Rows from block 5 of the denoiser of a small text-conditioned image flow-matching model, named by matrix and row number. Rows with one number within an expert belong to one neuron, the router's apart. Each number is 50 + 15 x the weight over its row's rms, rounded and kept within 0 to 99. All counts start at 0.
After each expert's rows are labels from the 100 images, of 14976 (inputs lightly noised), where the router gives the expert most weight on average: "patch colour" is the nearest of a few named colours to the mean colour under the peak. Only what is clearly more common there than usual is listed. The data: rendered rooms with furniture. In brackets: how many of the 100.
# router: slot weights (model.blocks.5.mlp.router.weight, 16x128, trained with AdamW), inputs 0-127
# up: expert up (model.blocks.5.mlp.up, 16x128x128), inputs 0-127
# down: expert down (model.blocks.5.mlp.down, 16x128x128, transposed), outputs 0-127

# expert 5
router.5:74 61 26 61 42 62 29 53 18 45 29 28 36 50 41 71 54 33 43 58 46 51 55 43 56 78 49 68 49 32 48 58 42 57 40 67 31 51 36 66 56 47 50 34 62 44 71 55 40 63 64 39 56 78 47 54 53 55 45 72 37 24 33 57 60 43 35 39 38 58 84 69 15 44 48 65 44 56 38 61 59 17 34 73 51 49 63 35 38 44 33 35 27 52 51 48 40 50 58 44 49 41 34 29 34 31 36 06 67 62 41 37 51 52 62 72 54 45 39 29 69 66 52 34 46 26 19 22
up.6:30 68 55 39 26 40 40 49 62 16 50 50 52 53 36 61 52 73 66 49 62 45 36 57 67 49 44 39 68 49 46 48 47 33 74 43 51 29 75 53 48 33 40 70 70 63 35 38 45 34 46 38 52 11 57 54 84 53 24 62 33 77 75 50 19 66 33 47 47 55 54 39 31 39 63 38 48 40 61 45 74 35 69 55 44 51 66 49 56 47 59 54 37 47 46 53 69 16 40 30 62 38 73 64 51 43 29 90 51 37 46 68 72 50 71 66 72 29 44 40 40 86 60 44 59 39 38 48
down.6:34 35 65 67 49 55 60 44 40 47 47 45 41 34 38 53 52 62 57 71 73 30 46 71 39 21 48 43 52 64 51 59 96 20 49 69 76 50 68 59 40 62 61 59 38 42 56 31 68 62 53 51 80 36 61 21 32 47 72 47 61 51 55 56 71 40 66 56 57 63 64 35 56 70 16 54 42 77 63 36 40 56 53 45 44 36 46 46 52 27 51 82 42 35 49 37 76 26 49 47 48 39 39 69 71 38 58 20 46 57 43 48 61 78 67 22 56 71 35 68 46 42 77 54 39 54 55 69
up.7:40 69 47 64 43 27 44 48 62 60 78 73 43 36 53 65 60 57 44 62 42 23 81 71 24 43 25 39 67 52 51 64 70 66 37 59 55 70 62 54 46 26 52 40 54 67 78 49 42 67 38 62 70 23 75 50 63 80 33 54 35 52 38 77 45 45 62 36 63 42 68 41 28 43 55 42 24 53 19 56 30 53 54 39 31 50 38 44 46 51 61 77 52 69 15 74 41 42 25 42 64 56 36 37 45 45 24 48 56 61 45 39 66 38 46 71 53 36 42 58 62 43 25 45 33 63 41 70
down.7:49 27 73 51 57 60 34 56 69 32 56 53 50 67 50 47 60 56 56 63 28 64 39 73 98 73 68 76 49 86 41 44 69 27 42 50 77 23 67 33 70 71 38 43 56 54 41 50 60 34 35 74 53 48 40 41 52 43 59 50 75 33 74 63 27 55 41 60 58 42 24 26 50 49 48 50 38 58 50 60 65 62 51 49 35 43 43 58 62 43 67 35 45 68 47 45 59 51 82 54 44 59 36 67 36 55 19 72 50 55 66 46 55 15 61 28 44 52 39 35 38 56 37 29 68 43 50 74
patch colour: grey (92)

# expert 0
router.0:50 65 63 52 66 41 46 66 70 65 43 39 36 49 57 54 36 26 54 28 29 45 57 40 64 32 33 45 61 46 52 74 59 41 68 40 39 60 61 35 53 54 48 37 52 37 67 45 27 47 73 61 56 75 39 41 52 84 28 32 78 54 37 74 32 48 53 63 27 61 44 32 57 17 07 67 47 50 43 47 46 75 65 67 41 51 73 48 24 54 40 68 51 38 39 56 32 34 67 63 34 43 37 55 27 60 50 40 27 37 48 22 69 51 80 50 22 52 29 49 64 69 58 42 64 35 57 71
up.0:58 74 61 66 29 41 55 73 29 15 28 61 65 23 37 49 45 50 45 58 54 41 35 60 54 47 37 44 47 43 61 46 35 41 31 48 71 51 49 69 51 39 50 46 66 29 29 29 60 44 17 45 53 30 48 61 71 57 55 62 50 57 75 10 63 22 36 34 32 43 56 58 37 52 31 46 63 40 37 34 73 59 63 63 65 37 72 61 38 41 65 42 25 40 47 49 58 34 63 37 67 67 11 68 68 54 44 67 27 23 45 56 58 47 59 59 43 58 52 50 24 55 80 72 56 59 62 29
down.0:68 43 59 44 63 68 43 11 57 62 68 45 60 45 63 51 55 52 55 27 68 64 54 39 67 50 67 50 54 71 55 62 48 33 64 58 38 47 59 38 61 35 28 50 65 62 55 52 52 38 30 54 42 58 42 40 04 53 59 37 70 45 36 35 44 68 33 58 57 31 34 41 60 39 76 45 53 46 61 83 63 51 38 58 39 64 57 39 42 48 58 63 64 43 56 45 27 68 69 54 49 35 52 68 64 58 45 55 29 67 84 05 31 38 53 60 28 52 47 46 88 73 24 24 39 26 29 49
up.1:40 39 53 68 64 49 46 35 33 39 65 48 72 71 56 69 16 62 40 50 39 37 48 59 54 58 32 79 60 51 37 72 71 44 39 36 33 54 34 72 58 51 39 49 39 62 59 42 53 52 51 52 76 79 51 65 52 24 31 65 23 55 97 51 48 54 58 63 42 79 71 10 55 70 34 36 26 66 68 59 75 57 62 65 53 54 49 65 71 49 38 42 24 50 57 49 43 54 51 40 44 31 46 54 38 70 30 52 70 44 34 46 30 70 41 56 74 17 46 40 35 54 54 61 47 60 60 51
down.1:49 77 30 37 31 40 71 27 52 57 43 47 64 54 44 59 57 47 60 25 49 64 59 58 39 27 51 39 51 61 17 62 55 33 55 45 37 61 71 63 56 64 26 24 47 69 58 56 46 23 55 34 31 32 11 46 64 62 61 36 57 40 50 52 50 58 63 52 65 58 42 67 36 54 61 68 38 63 49 83 60 48 27 31 68 21 61 50 48 38 60 70 63 42 42 46 59 41 40 56 27 39 66 49 67 48 76 50 42 58 81 63 61 62 60 37 52 36 32 47 50 38 88 69 74 72 79 26
patch colour: black (91)

# expert 2
router.2:75 66 58 36 42 64 41 58 41 27 12 62 50 75 47 80 56 68 19 49 54 49 76 44 94 34 51 39 44 24 24 50 58 49 38 41 40 56 46 19 54 39 66 61 44 43 36 48 60 40 37 61 85 56 71 64 55 58 50 45 68 57 72 42 36 55 64 48 40 57 47 30 59 70 00 49 52 50 42 57 46 58 65 66 46 50 82 36 43 63 55 69 69 44 63 50 23 50 50 54 55 41 41 35 75 72 49 59 45 60 67 61 63 41 51 43 54 71 34 46 59 43 53 42 52 52 49 62
up.0:47 54 82 58 39 70 28 32 86 45 68 53 47 63 37 69 46 26 39 50 59 28 47 46 44 38 53 31 53 42 40 33 39 51 72 69 42 52 50 51 74 81 54 31 41 67 75 37 50 39 47 39 39 53 24 48 36 43 49 38 27 70 44 49 46 63 48 47 81 43 61 56 27 57 71 51 68 34 63 65 38 94 78 30 54 56 70 57 55 63 51 74 55 65 22 77 28 47 42 45 26 49 20 56 41 58 36 47 59 64 48 35 57 55 68 49 72 60 45 51 46 73 69 37 49 60 42 61
down.0:67 42 44 21 23 57 63 41 20 46 56 61 46 59 59 30 57 44 65 70 42 37 64 63 62 50 48 72 67 45 74 59 56 40 41 70 67 21 58 55 38 66 35 47 69 16 35 45 36 77 46 54 49 49 49 55 69 63 46 47 62 42 44 35 58 42 52 46 45 70 48 79 76 71 62 49 45 50 53 49 52 37 44 54 38 55 60 36 51 36 23 62 40 33 62 19 68 38 57 67 67 15 47 68 87 53 80 62 63 20 41 65 32 41 54 28 56 66 69 44 60 63 25 33 28 46 58 55
up.1:32 28 19 54 62 54 59 42 67 57 61 46 48 52 56 67 53 62 77 58 28 49 55 56 24 78 46 49 52 73 45 85 32 78 58 55 65 56 74 46 43 74 65 65 62 36 42 55 41 61 31 82 49 35 16 64 33 60 49 38 27 78 33 42 39 65 63 62 50 50 60 38 30 48 16 33 23 70 40 46 58 58 75 38 20 60 29 58 44 28 26 53 36 37 45 62 49 46 38 40 52 43 48 69 39 38 35 45 27 51 58 45 40 38 56 50 37 42 59 45 34 36 42 56 45 85 46 51
down.1:64 28 50 31 54 63 62 56 30 26 28 46 66 39 71 54 48 54 36 66 55 69 65 33 60 24 45 45 41 26 61 48 65 37 25 18 56 56 30 60 35 26 46 39 27 42 57 40 54 65 43 44 38 50 62 22 40 33 38 58 54 41 54 29 81 49 29 43 55 51 54 62 53 48 82 50 47 38 53 61 27 33 40 67 62 73 43 30 57 75 49 20 37 32 72 45 54 27 56 73 64 51 48 45 74 67 62 41 53 45 64 45 75 76 39 56 36 29 64 51 30 19 58 39 68 36 57 38
patch colour: black (63)

# expert 8
router.8:61 73 32 53 60 48 26 42 40 67 36 28 57 60 32 38 48 58 15 28 34 33 66 24 45 55 62 78 43 40 62 37 41 54 22 41 36 49 32 61 46 30 55 12 45 28 35 33 38 62 52 34 59 60 39 49 40 47 30 72 45 38 37 32 60 57 33 40 36 68 43 66 42 51 63 35 17 31 53 39 47 54 40 82 60 39 52 34 57 46 64 35 85 67 56 62 56 43 35 24 49 45 47 52 35 45 62 40 59 32 45 21 37 66 50 41 57 58 47 25 38 51 19 58 34 44 17 55
up.6:60 36 34 63 69 72 41 39 54 50 35 75 37 52 30 54 61 45 60 36 45 55 56 34 63 65 42 54 43 65 46 51 72 42 48 34 31 51 44 40 44 28 39 49 52 23 66 58 59 70 79 37 36 31 31 73 20 58 27 47 25 39 60 63 32 68 61 66 44 53 51 52 82 75 68 70 70 55 50 96 56 46 25 53 45 70 72 55 44 67 49 40 27 57 75 57 35 42 64 63 57 44 42 49 79 77 25 32 31 50 45 36 47 58 63 53 37 43 40 52 76 53 61 42 43 49 27 71
down.6:72 54 40 39 30 28 55 71 34 64 46 35 47 54 47 51 90 56 27 87 49 49 39 52 40 65 51 38 26 54 49 64 51 69 53 43 44 13 62 72 54 68 28 40 44 54 60 47 55 40 75 58 27 39 49 34 34 58 57 66 68 37 40 65 53 56 35 69 74 33 45 54 40 36 50 19 56 54 39 36 78 52 59 53 47 50 50 78 76 63 50 28 44 42 40 36 52 73 37 50 66 80 83 39 49 33 57 71 55 32 49 65 54 83 75 30 38 67 54 50 42 52 42 57 28 62 40 49
up.7:55 67 52 24 67 35 29 64 43 44 70 35 74 56 54 49 43 27 58 80 57 52 22 69 53 50 36 46 51 47 77 47 52 57 51 78 52 47 44 56 42 43 35 35 22 79 60 28 67 46 37 41 18 69 65 54 31 34 61 26 73 78 37 38 40 51 45 44 24 58 54 50 72 54 63 44 39 22 36 52 52 37 43 42 51 47 52 48 49 67 59 52 63 69 09 32 73 28 37 66 60 39 43 62 45 58 63 41 33 48 61 25 55 67 62 48 61 69 45 37 36 53 49 56 79 63 56 85
down.7:29 38 47 57 48 49 59 59 33 48 43 52 63 65 36 59 53 43 16 57 38 13 35 37 64 62 33 79 27 58 41 73 56 14 52 20 44 44 48 40 57 60 62 76 47 31 58 55 41 46 66 62 40 46 53 64 11 38 75 53 40 30 50 29 62 78 71 60 67 29 39 69 46 58 37 50 55 54 42 59 56 50 50 36 64 58 53 54 39 34 81 59 73 27 61 34 49 35 37 24 38 33 62 66 72 56 28 55 63 34 43 49 81 54 57 59 66 50 32 63 64 34 39 60 35 47 74 46
patch colour: grey (89)

# expert 15
router.15:20 51 46 38 39 81 20 61 33 51 43 27 62 47 41 39 52 66 13 64 62 55 56 32 46 60 42 42 53 55 67 52 69 53 40 26 58 53 65 76 42 27 46 54 53 46 73 61 30 57 71 55 64 66 37 28 56 67 65 55 50 38 43 41 54 66 47 53 41 66 72 60 65 49 71 24 39 40 38 43 40 41 37 54 33 54 23 45 18 68 35 24 45 60 93 71 44 59 77 34 63 34 56 21 64 58 39 39 41 38 62 45 68 45 41 39 62 37 49 22 48 32 41 49 64 35 69 51
up.0:45 32 38 50 43 43 24 24 45 47 77 62 55 53 52 62 70 47 34 43 62 63 32 48 68 72 52 45 49 74 42 67 66 44 46 49 49 55 54 72 51 28 36 38 40 11 68 31 34 65 76 59 62 56 25 32 55 45 70 20 67 50 51 25 62 47 30 58 49 55 31 51 57 39 63 43 68 47 12 29 59 42 26 82 44 56 24 48 62 72 48 14 49 49 64 42 35 65 20 44 24 46 41 51 52 42 51 68 53 63 62 39 66 61 32 49 49 23 58 42 26 56 47 53 56 64 32 49
down.0:78 49 76 54 59 43 61 43 70 55 53 30 36 36 51 47 27 27 60 26 48 53 49 53 42 56 36 56 38 54 56 39 68 49 49 50 38 48 51 76 53 69 57 62 53 57 33 79 50 54 22 44 25 46 60 51 56 34 26 59 39 65 58 66 33 16 46 31 66 26 56 45 66 79 42 60 45 43 64 49 49 35 51 63 68 56 78 50 22 28 30 58 33 46 45 61 45 30 69 83 33 63 70 54 48 55 41 71 52 36 52 46 39 69 49 53 37 73 84 35 74 32 93 63 62 46 47 57
up.1:55 44 70 20 48 60 39 50 50 32 65 62 65 58 48 39 46 52 20 63 46 64 61 67 56 55 67 45 51 56 55 62 82 27 79 72 49 34 73 69 53 51 38 49 59 29 57 64 55 58 60 50 56 65 46 55 56 27 46 35 69 61 83 23 81 74 17 46 61 47 64 60 59 57 47 43 53 66 53 50 63 51 52 59 41 91 30 64 52 67 51 31 63 53 43 45 28 49 42 39 66 20 61 60 71 65 51 44 69 43 62 44 57 63 29 48 47 51 68 35 46 63 52 07 75 71 69 38
down.1:50 47 55 42 63 27 43 36 56 64 31 51 30 34 58 26 42 47 66 52 41 60 21 51 33 40 32 67 30 54 54 24 57 68 46 52 57 66 38 56 25 24 62 80 64 35 64 60 33 33 52 41 31 31 54 65 40 62 39 86 74 46 49 47 64 44 28 55 25 50 36 60 57 38 64 81 65 61 53 57 38 84 31 56 77 38 52 45 19 30 54 58 17 41 35 64 59 60 58 32 43 43 50 45 39 55 29 47 60 30 52 53 74 48 62 71 32 62 75 38 49 59 53 45 45 41 17 48
patch colour: white (31)

# expert 1
router.1:27 54 54 51 57 33 66 29 51 32 56 58 28 81 37 74 34 67 40 47 46 52 56 45 69 54 74 37 49 58 54 32 41 35 59 38 43 48 43 64 51 28 58 50 31 45 41 48 50 57 29 52 90 67 64 29 46 28 76 42 66 06 56 53 47 61 48 62 31 34 71 64 68 50 44 32 40 32 48 19 26 62 48 52 45 45 55 36 25 62 49 60 51 42 59 45 27 44 67 17 65 29 50 50 45 58 41 71 35 62 75 40 63 56 37 59 61 52 50 33 37 42 78 73 70 74 75 49
up.0:24 39 51 85 64 56 55 45 43 42 46 55 26 53 51 25 61 78 72 46 65 50 60 78 64 42 48 53 61 52 45 37 62 50 54 38 47 34 74 46 54 52 46 41 50 42 47 43 51 80 74 69 55 48 68 74 52 69 64 65 56 81 87 56 42 59 45 52 66 64 63 61 27 37 14 37 50 58 33 69 72 41 49 58 80 75 64 49 50 52 38 36 63 63 44 31 47 70 34 42 20 36 45 66 54 57 37 29 38 71 51 39 63 54 28 72 44 53 33 18 37 47 47 37 37 79 47 51
down.0:71 32 47 42 45 64 37 56 47 46 54 19 49 42 38 41 75 72 70 76 51 35 19 42 25 81 60 58 45 58 51 66 41 38 60 47 46 46 41 65 38 53 51 47 66 51 53 43 75 68 47 46 53 36 50 41 37 52 30 61 54 32 24 74 23 49 39 52 76 44 64 51 37 42 69 40 56 35 40 22 66 55 34 40 48 34 04 54 52 41 72 68 63 56 34 33 70 49 43 56 45 42 34 59 81 44 54 22 40 20 44 57 85 27 33 56 29 46 68 51 43 26 62 51 42 48 58 66
up.1:60 32 41 56 72 27 58 75 49 34 56 41 47 28 52 44 71 69 72 38 43 31 35 27 69 21 62 34 59 61 50 58 46 55 52 87 32 51 36 11 75 55 61 32 61 55 56 50 48 24 67 51 63 59 50 46 62 28 58 47 53 74 44 62 57 35 38 47 31 27 28 71 32 41 68 58 40 60 47 62 35 30 49 38 60 70 53 53 61 40 35 68 53 80 46 84 30 41 46 76 82 25 70 67 47 43 38 64 29 51 38 60 44 45 47 44 47 63 27 50 36 56 54 36 68 39 47 55
down.1:65 86 49 25 36 67 55 45 35 54 41 48 49 51 68 61 67 61 35 39 64 52 61 44 68 71 35 52 60 40 45 35 48 43 37 60 50 75 69 73 32 29 57 66 47 89 80 33 53 85 43 34 50 59 41 56 54 60 63 43 45 23 58 50 65 29 61 59 62 50 48 25 67 70 28 44 55 46 32 35 28 40 41 60 38 47 54 41 24 55 33 64 60 44 40 45 65 47 46 46 36 55 49 55 67 51 91 66 48 51 65 66 38 54 78 34 57 35 67 41 72 53 45 88 31 64 26 45
patch colour: blue (29); green (26)

# expert 12
router.12:27 49 47 48 36 48 40 51 35 44 42 66 78 42 30 31 49 59 54 57 48 52 52 50 66 52 56 57 18 51 28 25 42 66 27 42 67 35 78 48 52 31 68 21 47 57 35 51 81 40 44 48 53 51 56 35 58 52 50 70 54 55 33 55 34 59 48 50 48 47 61 70 43 74 40 42 69 39 39 44 49 26 69 35 61 73 61 61 27 78 50 58 36 63 48 34 31 43 72 36 58 46 56 25 59 52 37 56 54 69 75 63 38 48 34 53 60 48 25 12 23 58 89 62 49 86 21 49
up.6:32 53 63 76 52 39 49 69 57 59 52 55 47 72 42 37 09 48 66 62 27 63 75 48 39 53 47 49 70 50 45 75 44 50 52 59 45 55 50 63 38 51 60 36 40 64 72 46 59 60 24 26 43 54 45 59 61 40 57 46 43 55 32 41 39 75 37 78 67 39 90 32 13 51 70 32 54 53 16 45 56 46 16 45 65 53 51 41 81 61 28 31 24 50 50 53 57 36 51 72 58 55 33 24 26 64 41 62 14 36 64 57 69 54 75 60 49 56 45 39 58 38 49 44 60 60 43 55
down.6:61 69 40 93 45 84 24 54 73 30 31 59 65 45 52 62 70 15 52 41 44 55 72 41 31 72 66 71 60 38 38 51 64 72 63 40 44 61 63 47 48 44 44 25 39 70 37 37 75 64 73 84 59 31 66 72 53 59 43 63 48 57 53 64 65 49 85 36 46 42 65 48 74 54 54 61 56 70 63 55 57 54 49 31 36 36 49 55 64 71 69 41 49 52 55 35 55 57 57 47 46 74 51 38 57 41 54 38 33 26 44 34 48 50 68 64 31 40 68 60 65 50 71 68 22 51 38 39
up.7:80 45 39 48 70 33 56 52 41 42 51 65 57 51 62 34 43 34 39 59 55 49 46 52 59 27 48 40 47 25 48 23 29 37 38 60 47 71 36 31 55 20 59 54 66 70 65 60 65 48 48 62 58 49 79 72 44 42 40 54 69 45 69 48 45 37 24 27 19 49 58 39 50 39 17 56 55 60 55 42 45 60 34 59 46 38 44 79 72 43 86 47 53 60 63 55 70 65 65 35 27 58 65 54 65 64 75 74 26 49 43 56 63 25 60 64 37 58 61 59 42 72 78 43 77 37 78 69
down.7:43 45 58 30 25 70 61 69 57 43 32 50 52 56 71 66 35 65 67 46 49 40 66 66 61 42 47 76 64 61 69 58 29 62 54 75 70 38 40 60 52 68 60 60 45 34 56 62 21 50 59 52 66 66 26 62 84 40 57 41 11 34 40 28 45 67 59 68 74 49 54 35 35 71 52 72 54 42 57 40 42 44 78 37 36 60 41 47 64 52 38 40 04 40 66 28 52 30 32 73 61 54 45 31 52 92 31 41 46 62 63 46 25 59 41 55 46 63 50 35 50 61 56 50 52 49 64 48
patch colour: pink (35); white (34)

# expert 6
router.6:54 53 48 51 34 65 51 56 31 38 30 56 59 61 68 62 48 53 52 78 42 58 64 39 59 64 33 47 47 62 46 70 90 44 65 63 20 55 64 49 54 44 53 49 24 38 61 55 38 60 44 71 76 61 49 45 39 51 50 58 54 85 32 46 05 70 69 54 37 71 63 40 35 53 30 61 44 48 46 69 60 75 83 52 22 60 31 28 33 54 47 75 29 48 87 47 34 41 77 71 50 47 48 41 54 63 30 34 56 49 77 64 73 40 62 50 45 49 32 46 60 42 70 45 73 43 63 49
up.0:47 45 63 52 61 58 61 27 51 46 68 54 36 44 38 49 57 63 57 42 65 44 43 31 52 56 85 80 53 77 56 53 25 34 39 42 71 35 42 58 56 16 58 47 59 61 49 00 39 62 38 88 31 32 29 44 59 61 54 58 39 42 49 59 48 32 82 49 49 61 73 38 68 30 69 61 58 43 55 45 58 44 77 79 67 49 59 60 52 57 64 58 27 41 32 42 52 43 64 60 49 61 63 46 61 60 61 40 49 66 61 53 33 28 39 26 62 51 62 47 58 64 62 17 82 22 56 53
down.0:40 59 39 62 45 43 66 65 54 19 54 61 47 50 60 58 58 61 40 51 41 64 57 54 69 36 27 44 72 48 44 43 56 58 59 59 37 42 40 73 55 48 52 64 48 59 62 57 59 58 79 22 51 68 71 25 48 40 54 54 50 55 64 44 66 77 54 63 35 50 31 46 52 68 37 30 53 38 65 56 46 27 30 16 32 55 30 36 57 43 61 42 28 67 82 43 55 67 62 63 33 43 49 42 17 55 35 49 59 40 47 37 60 99 51 56 01 47 36 64 48 83 39 46 76 41 50 42
up.1:30 45 51 62 54 67 61 41 36 24 59 41 48 58 44 34 54 58 46 53 40 66 43 38 56 66 65 25 09 40 84 37 80 52 75 22 57 52 51 25 36 35 57 32 63 40 55 50 60 44 39 55 50 64 30 69 45 76 39 39 50 21 47 60 47 68 62 56 40 57 37 53 59 75 39 50 42 29 45 52 49 33 69 54 33 53 49 84 39 34 38 21 57 35 73 28 45 58 43 61 66 56 56 38 38 75 21 40 49 47 49 51 59 36 39 65 23 52 42 60 32 41 46 60 27 58 66 94
down.1:64 48 59 67 52 55 25 80 61 61 74 68 54 41 46 70 42 36 28 40 54 36 31 50 73 12 55 64 62 75 48 55 38 65 42 51 64 54 59 44 68 62 57 74 41 91 43 57 56 75 36 59 34 47 49 56 39 40 66 76 57 69 59 85 61 67 34 48 49 37 83 45 44 70 50 64 57 59 50 46 36 80 43 62 84 33 69 49 64 38 38 54 59 56 10 47 45 51 34 36 53 69 54 46 48 25 25 65 47 52 41 56 35 60 61 63 59 26 56 47 36 61 50 53 66 56 57 33
patch colour: brown (66)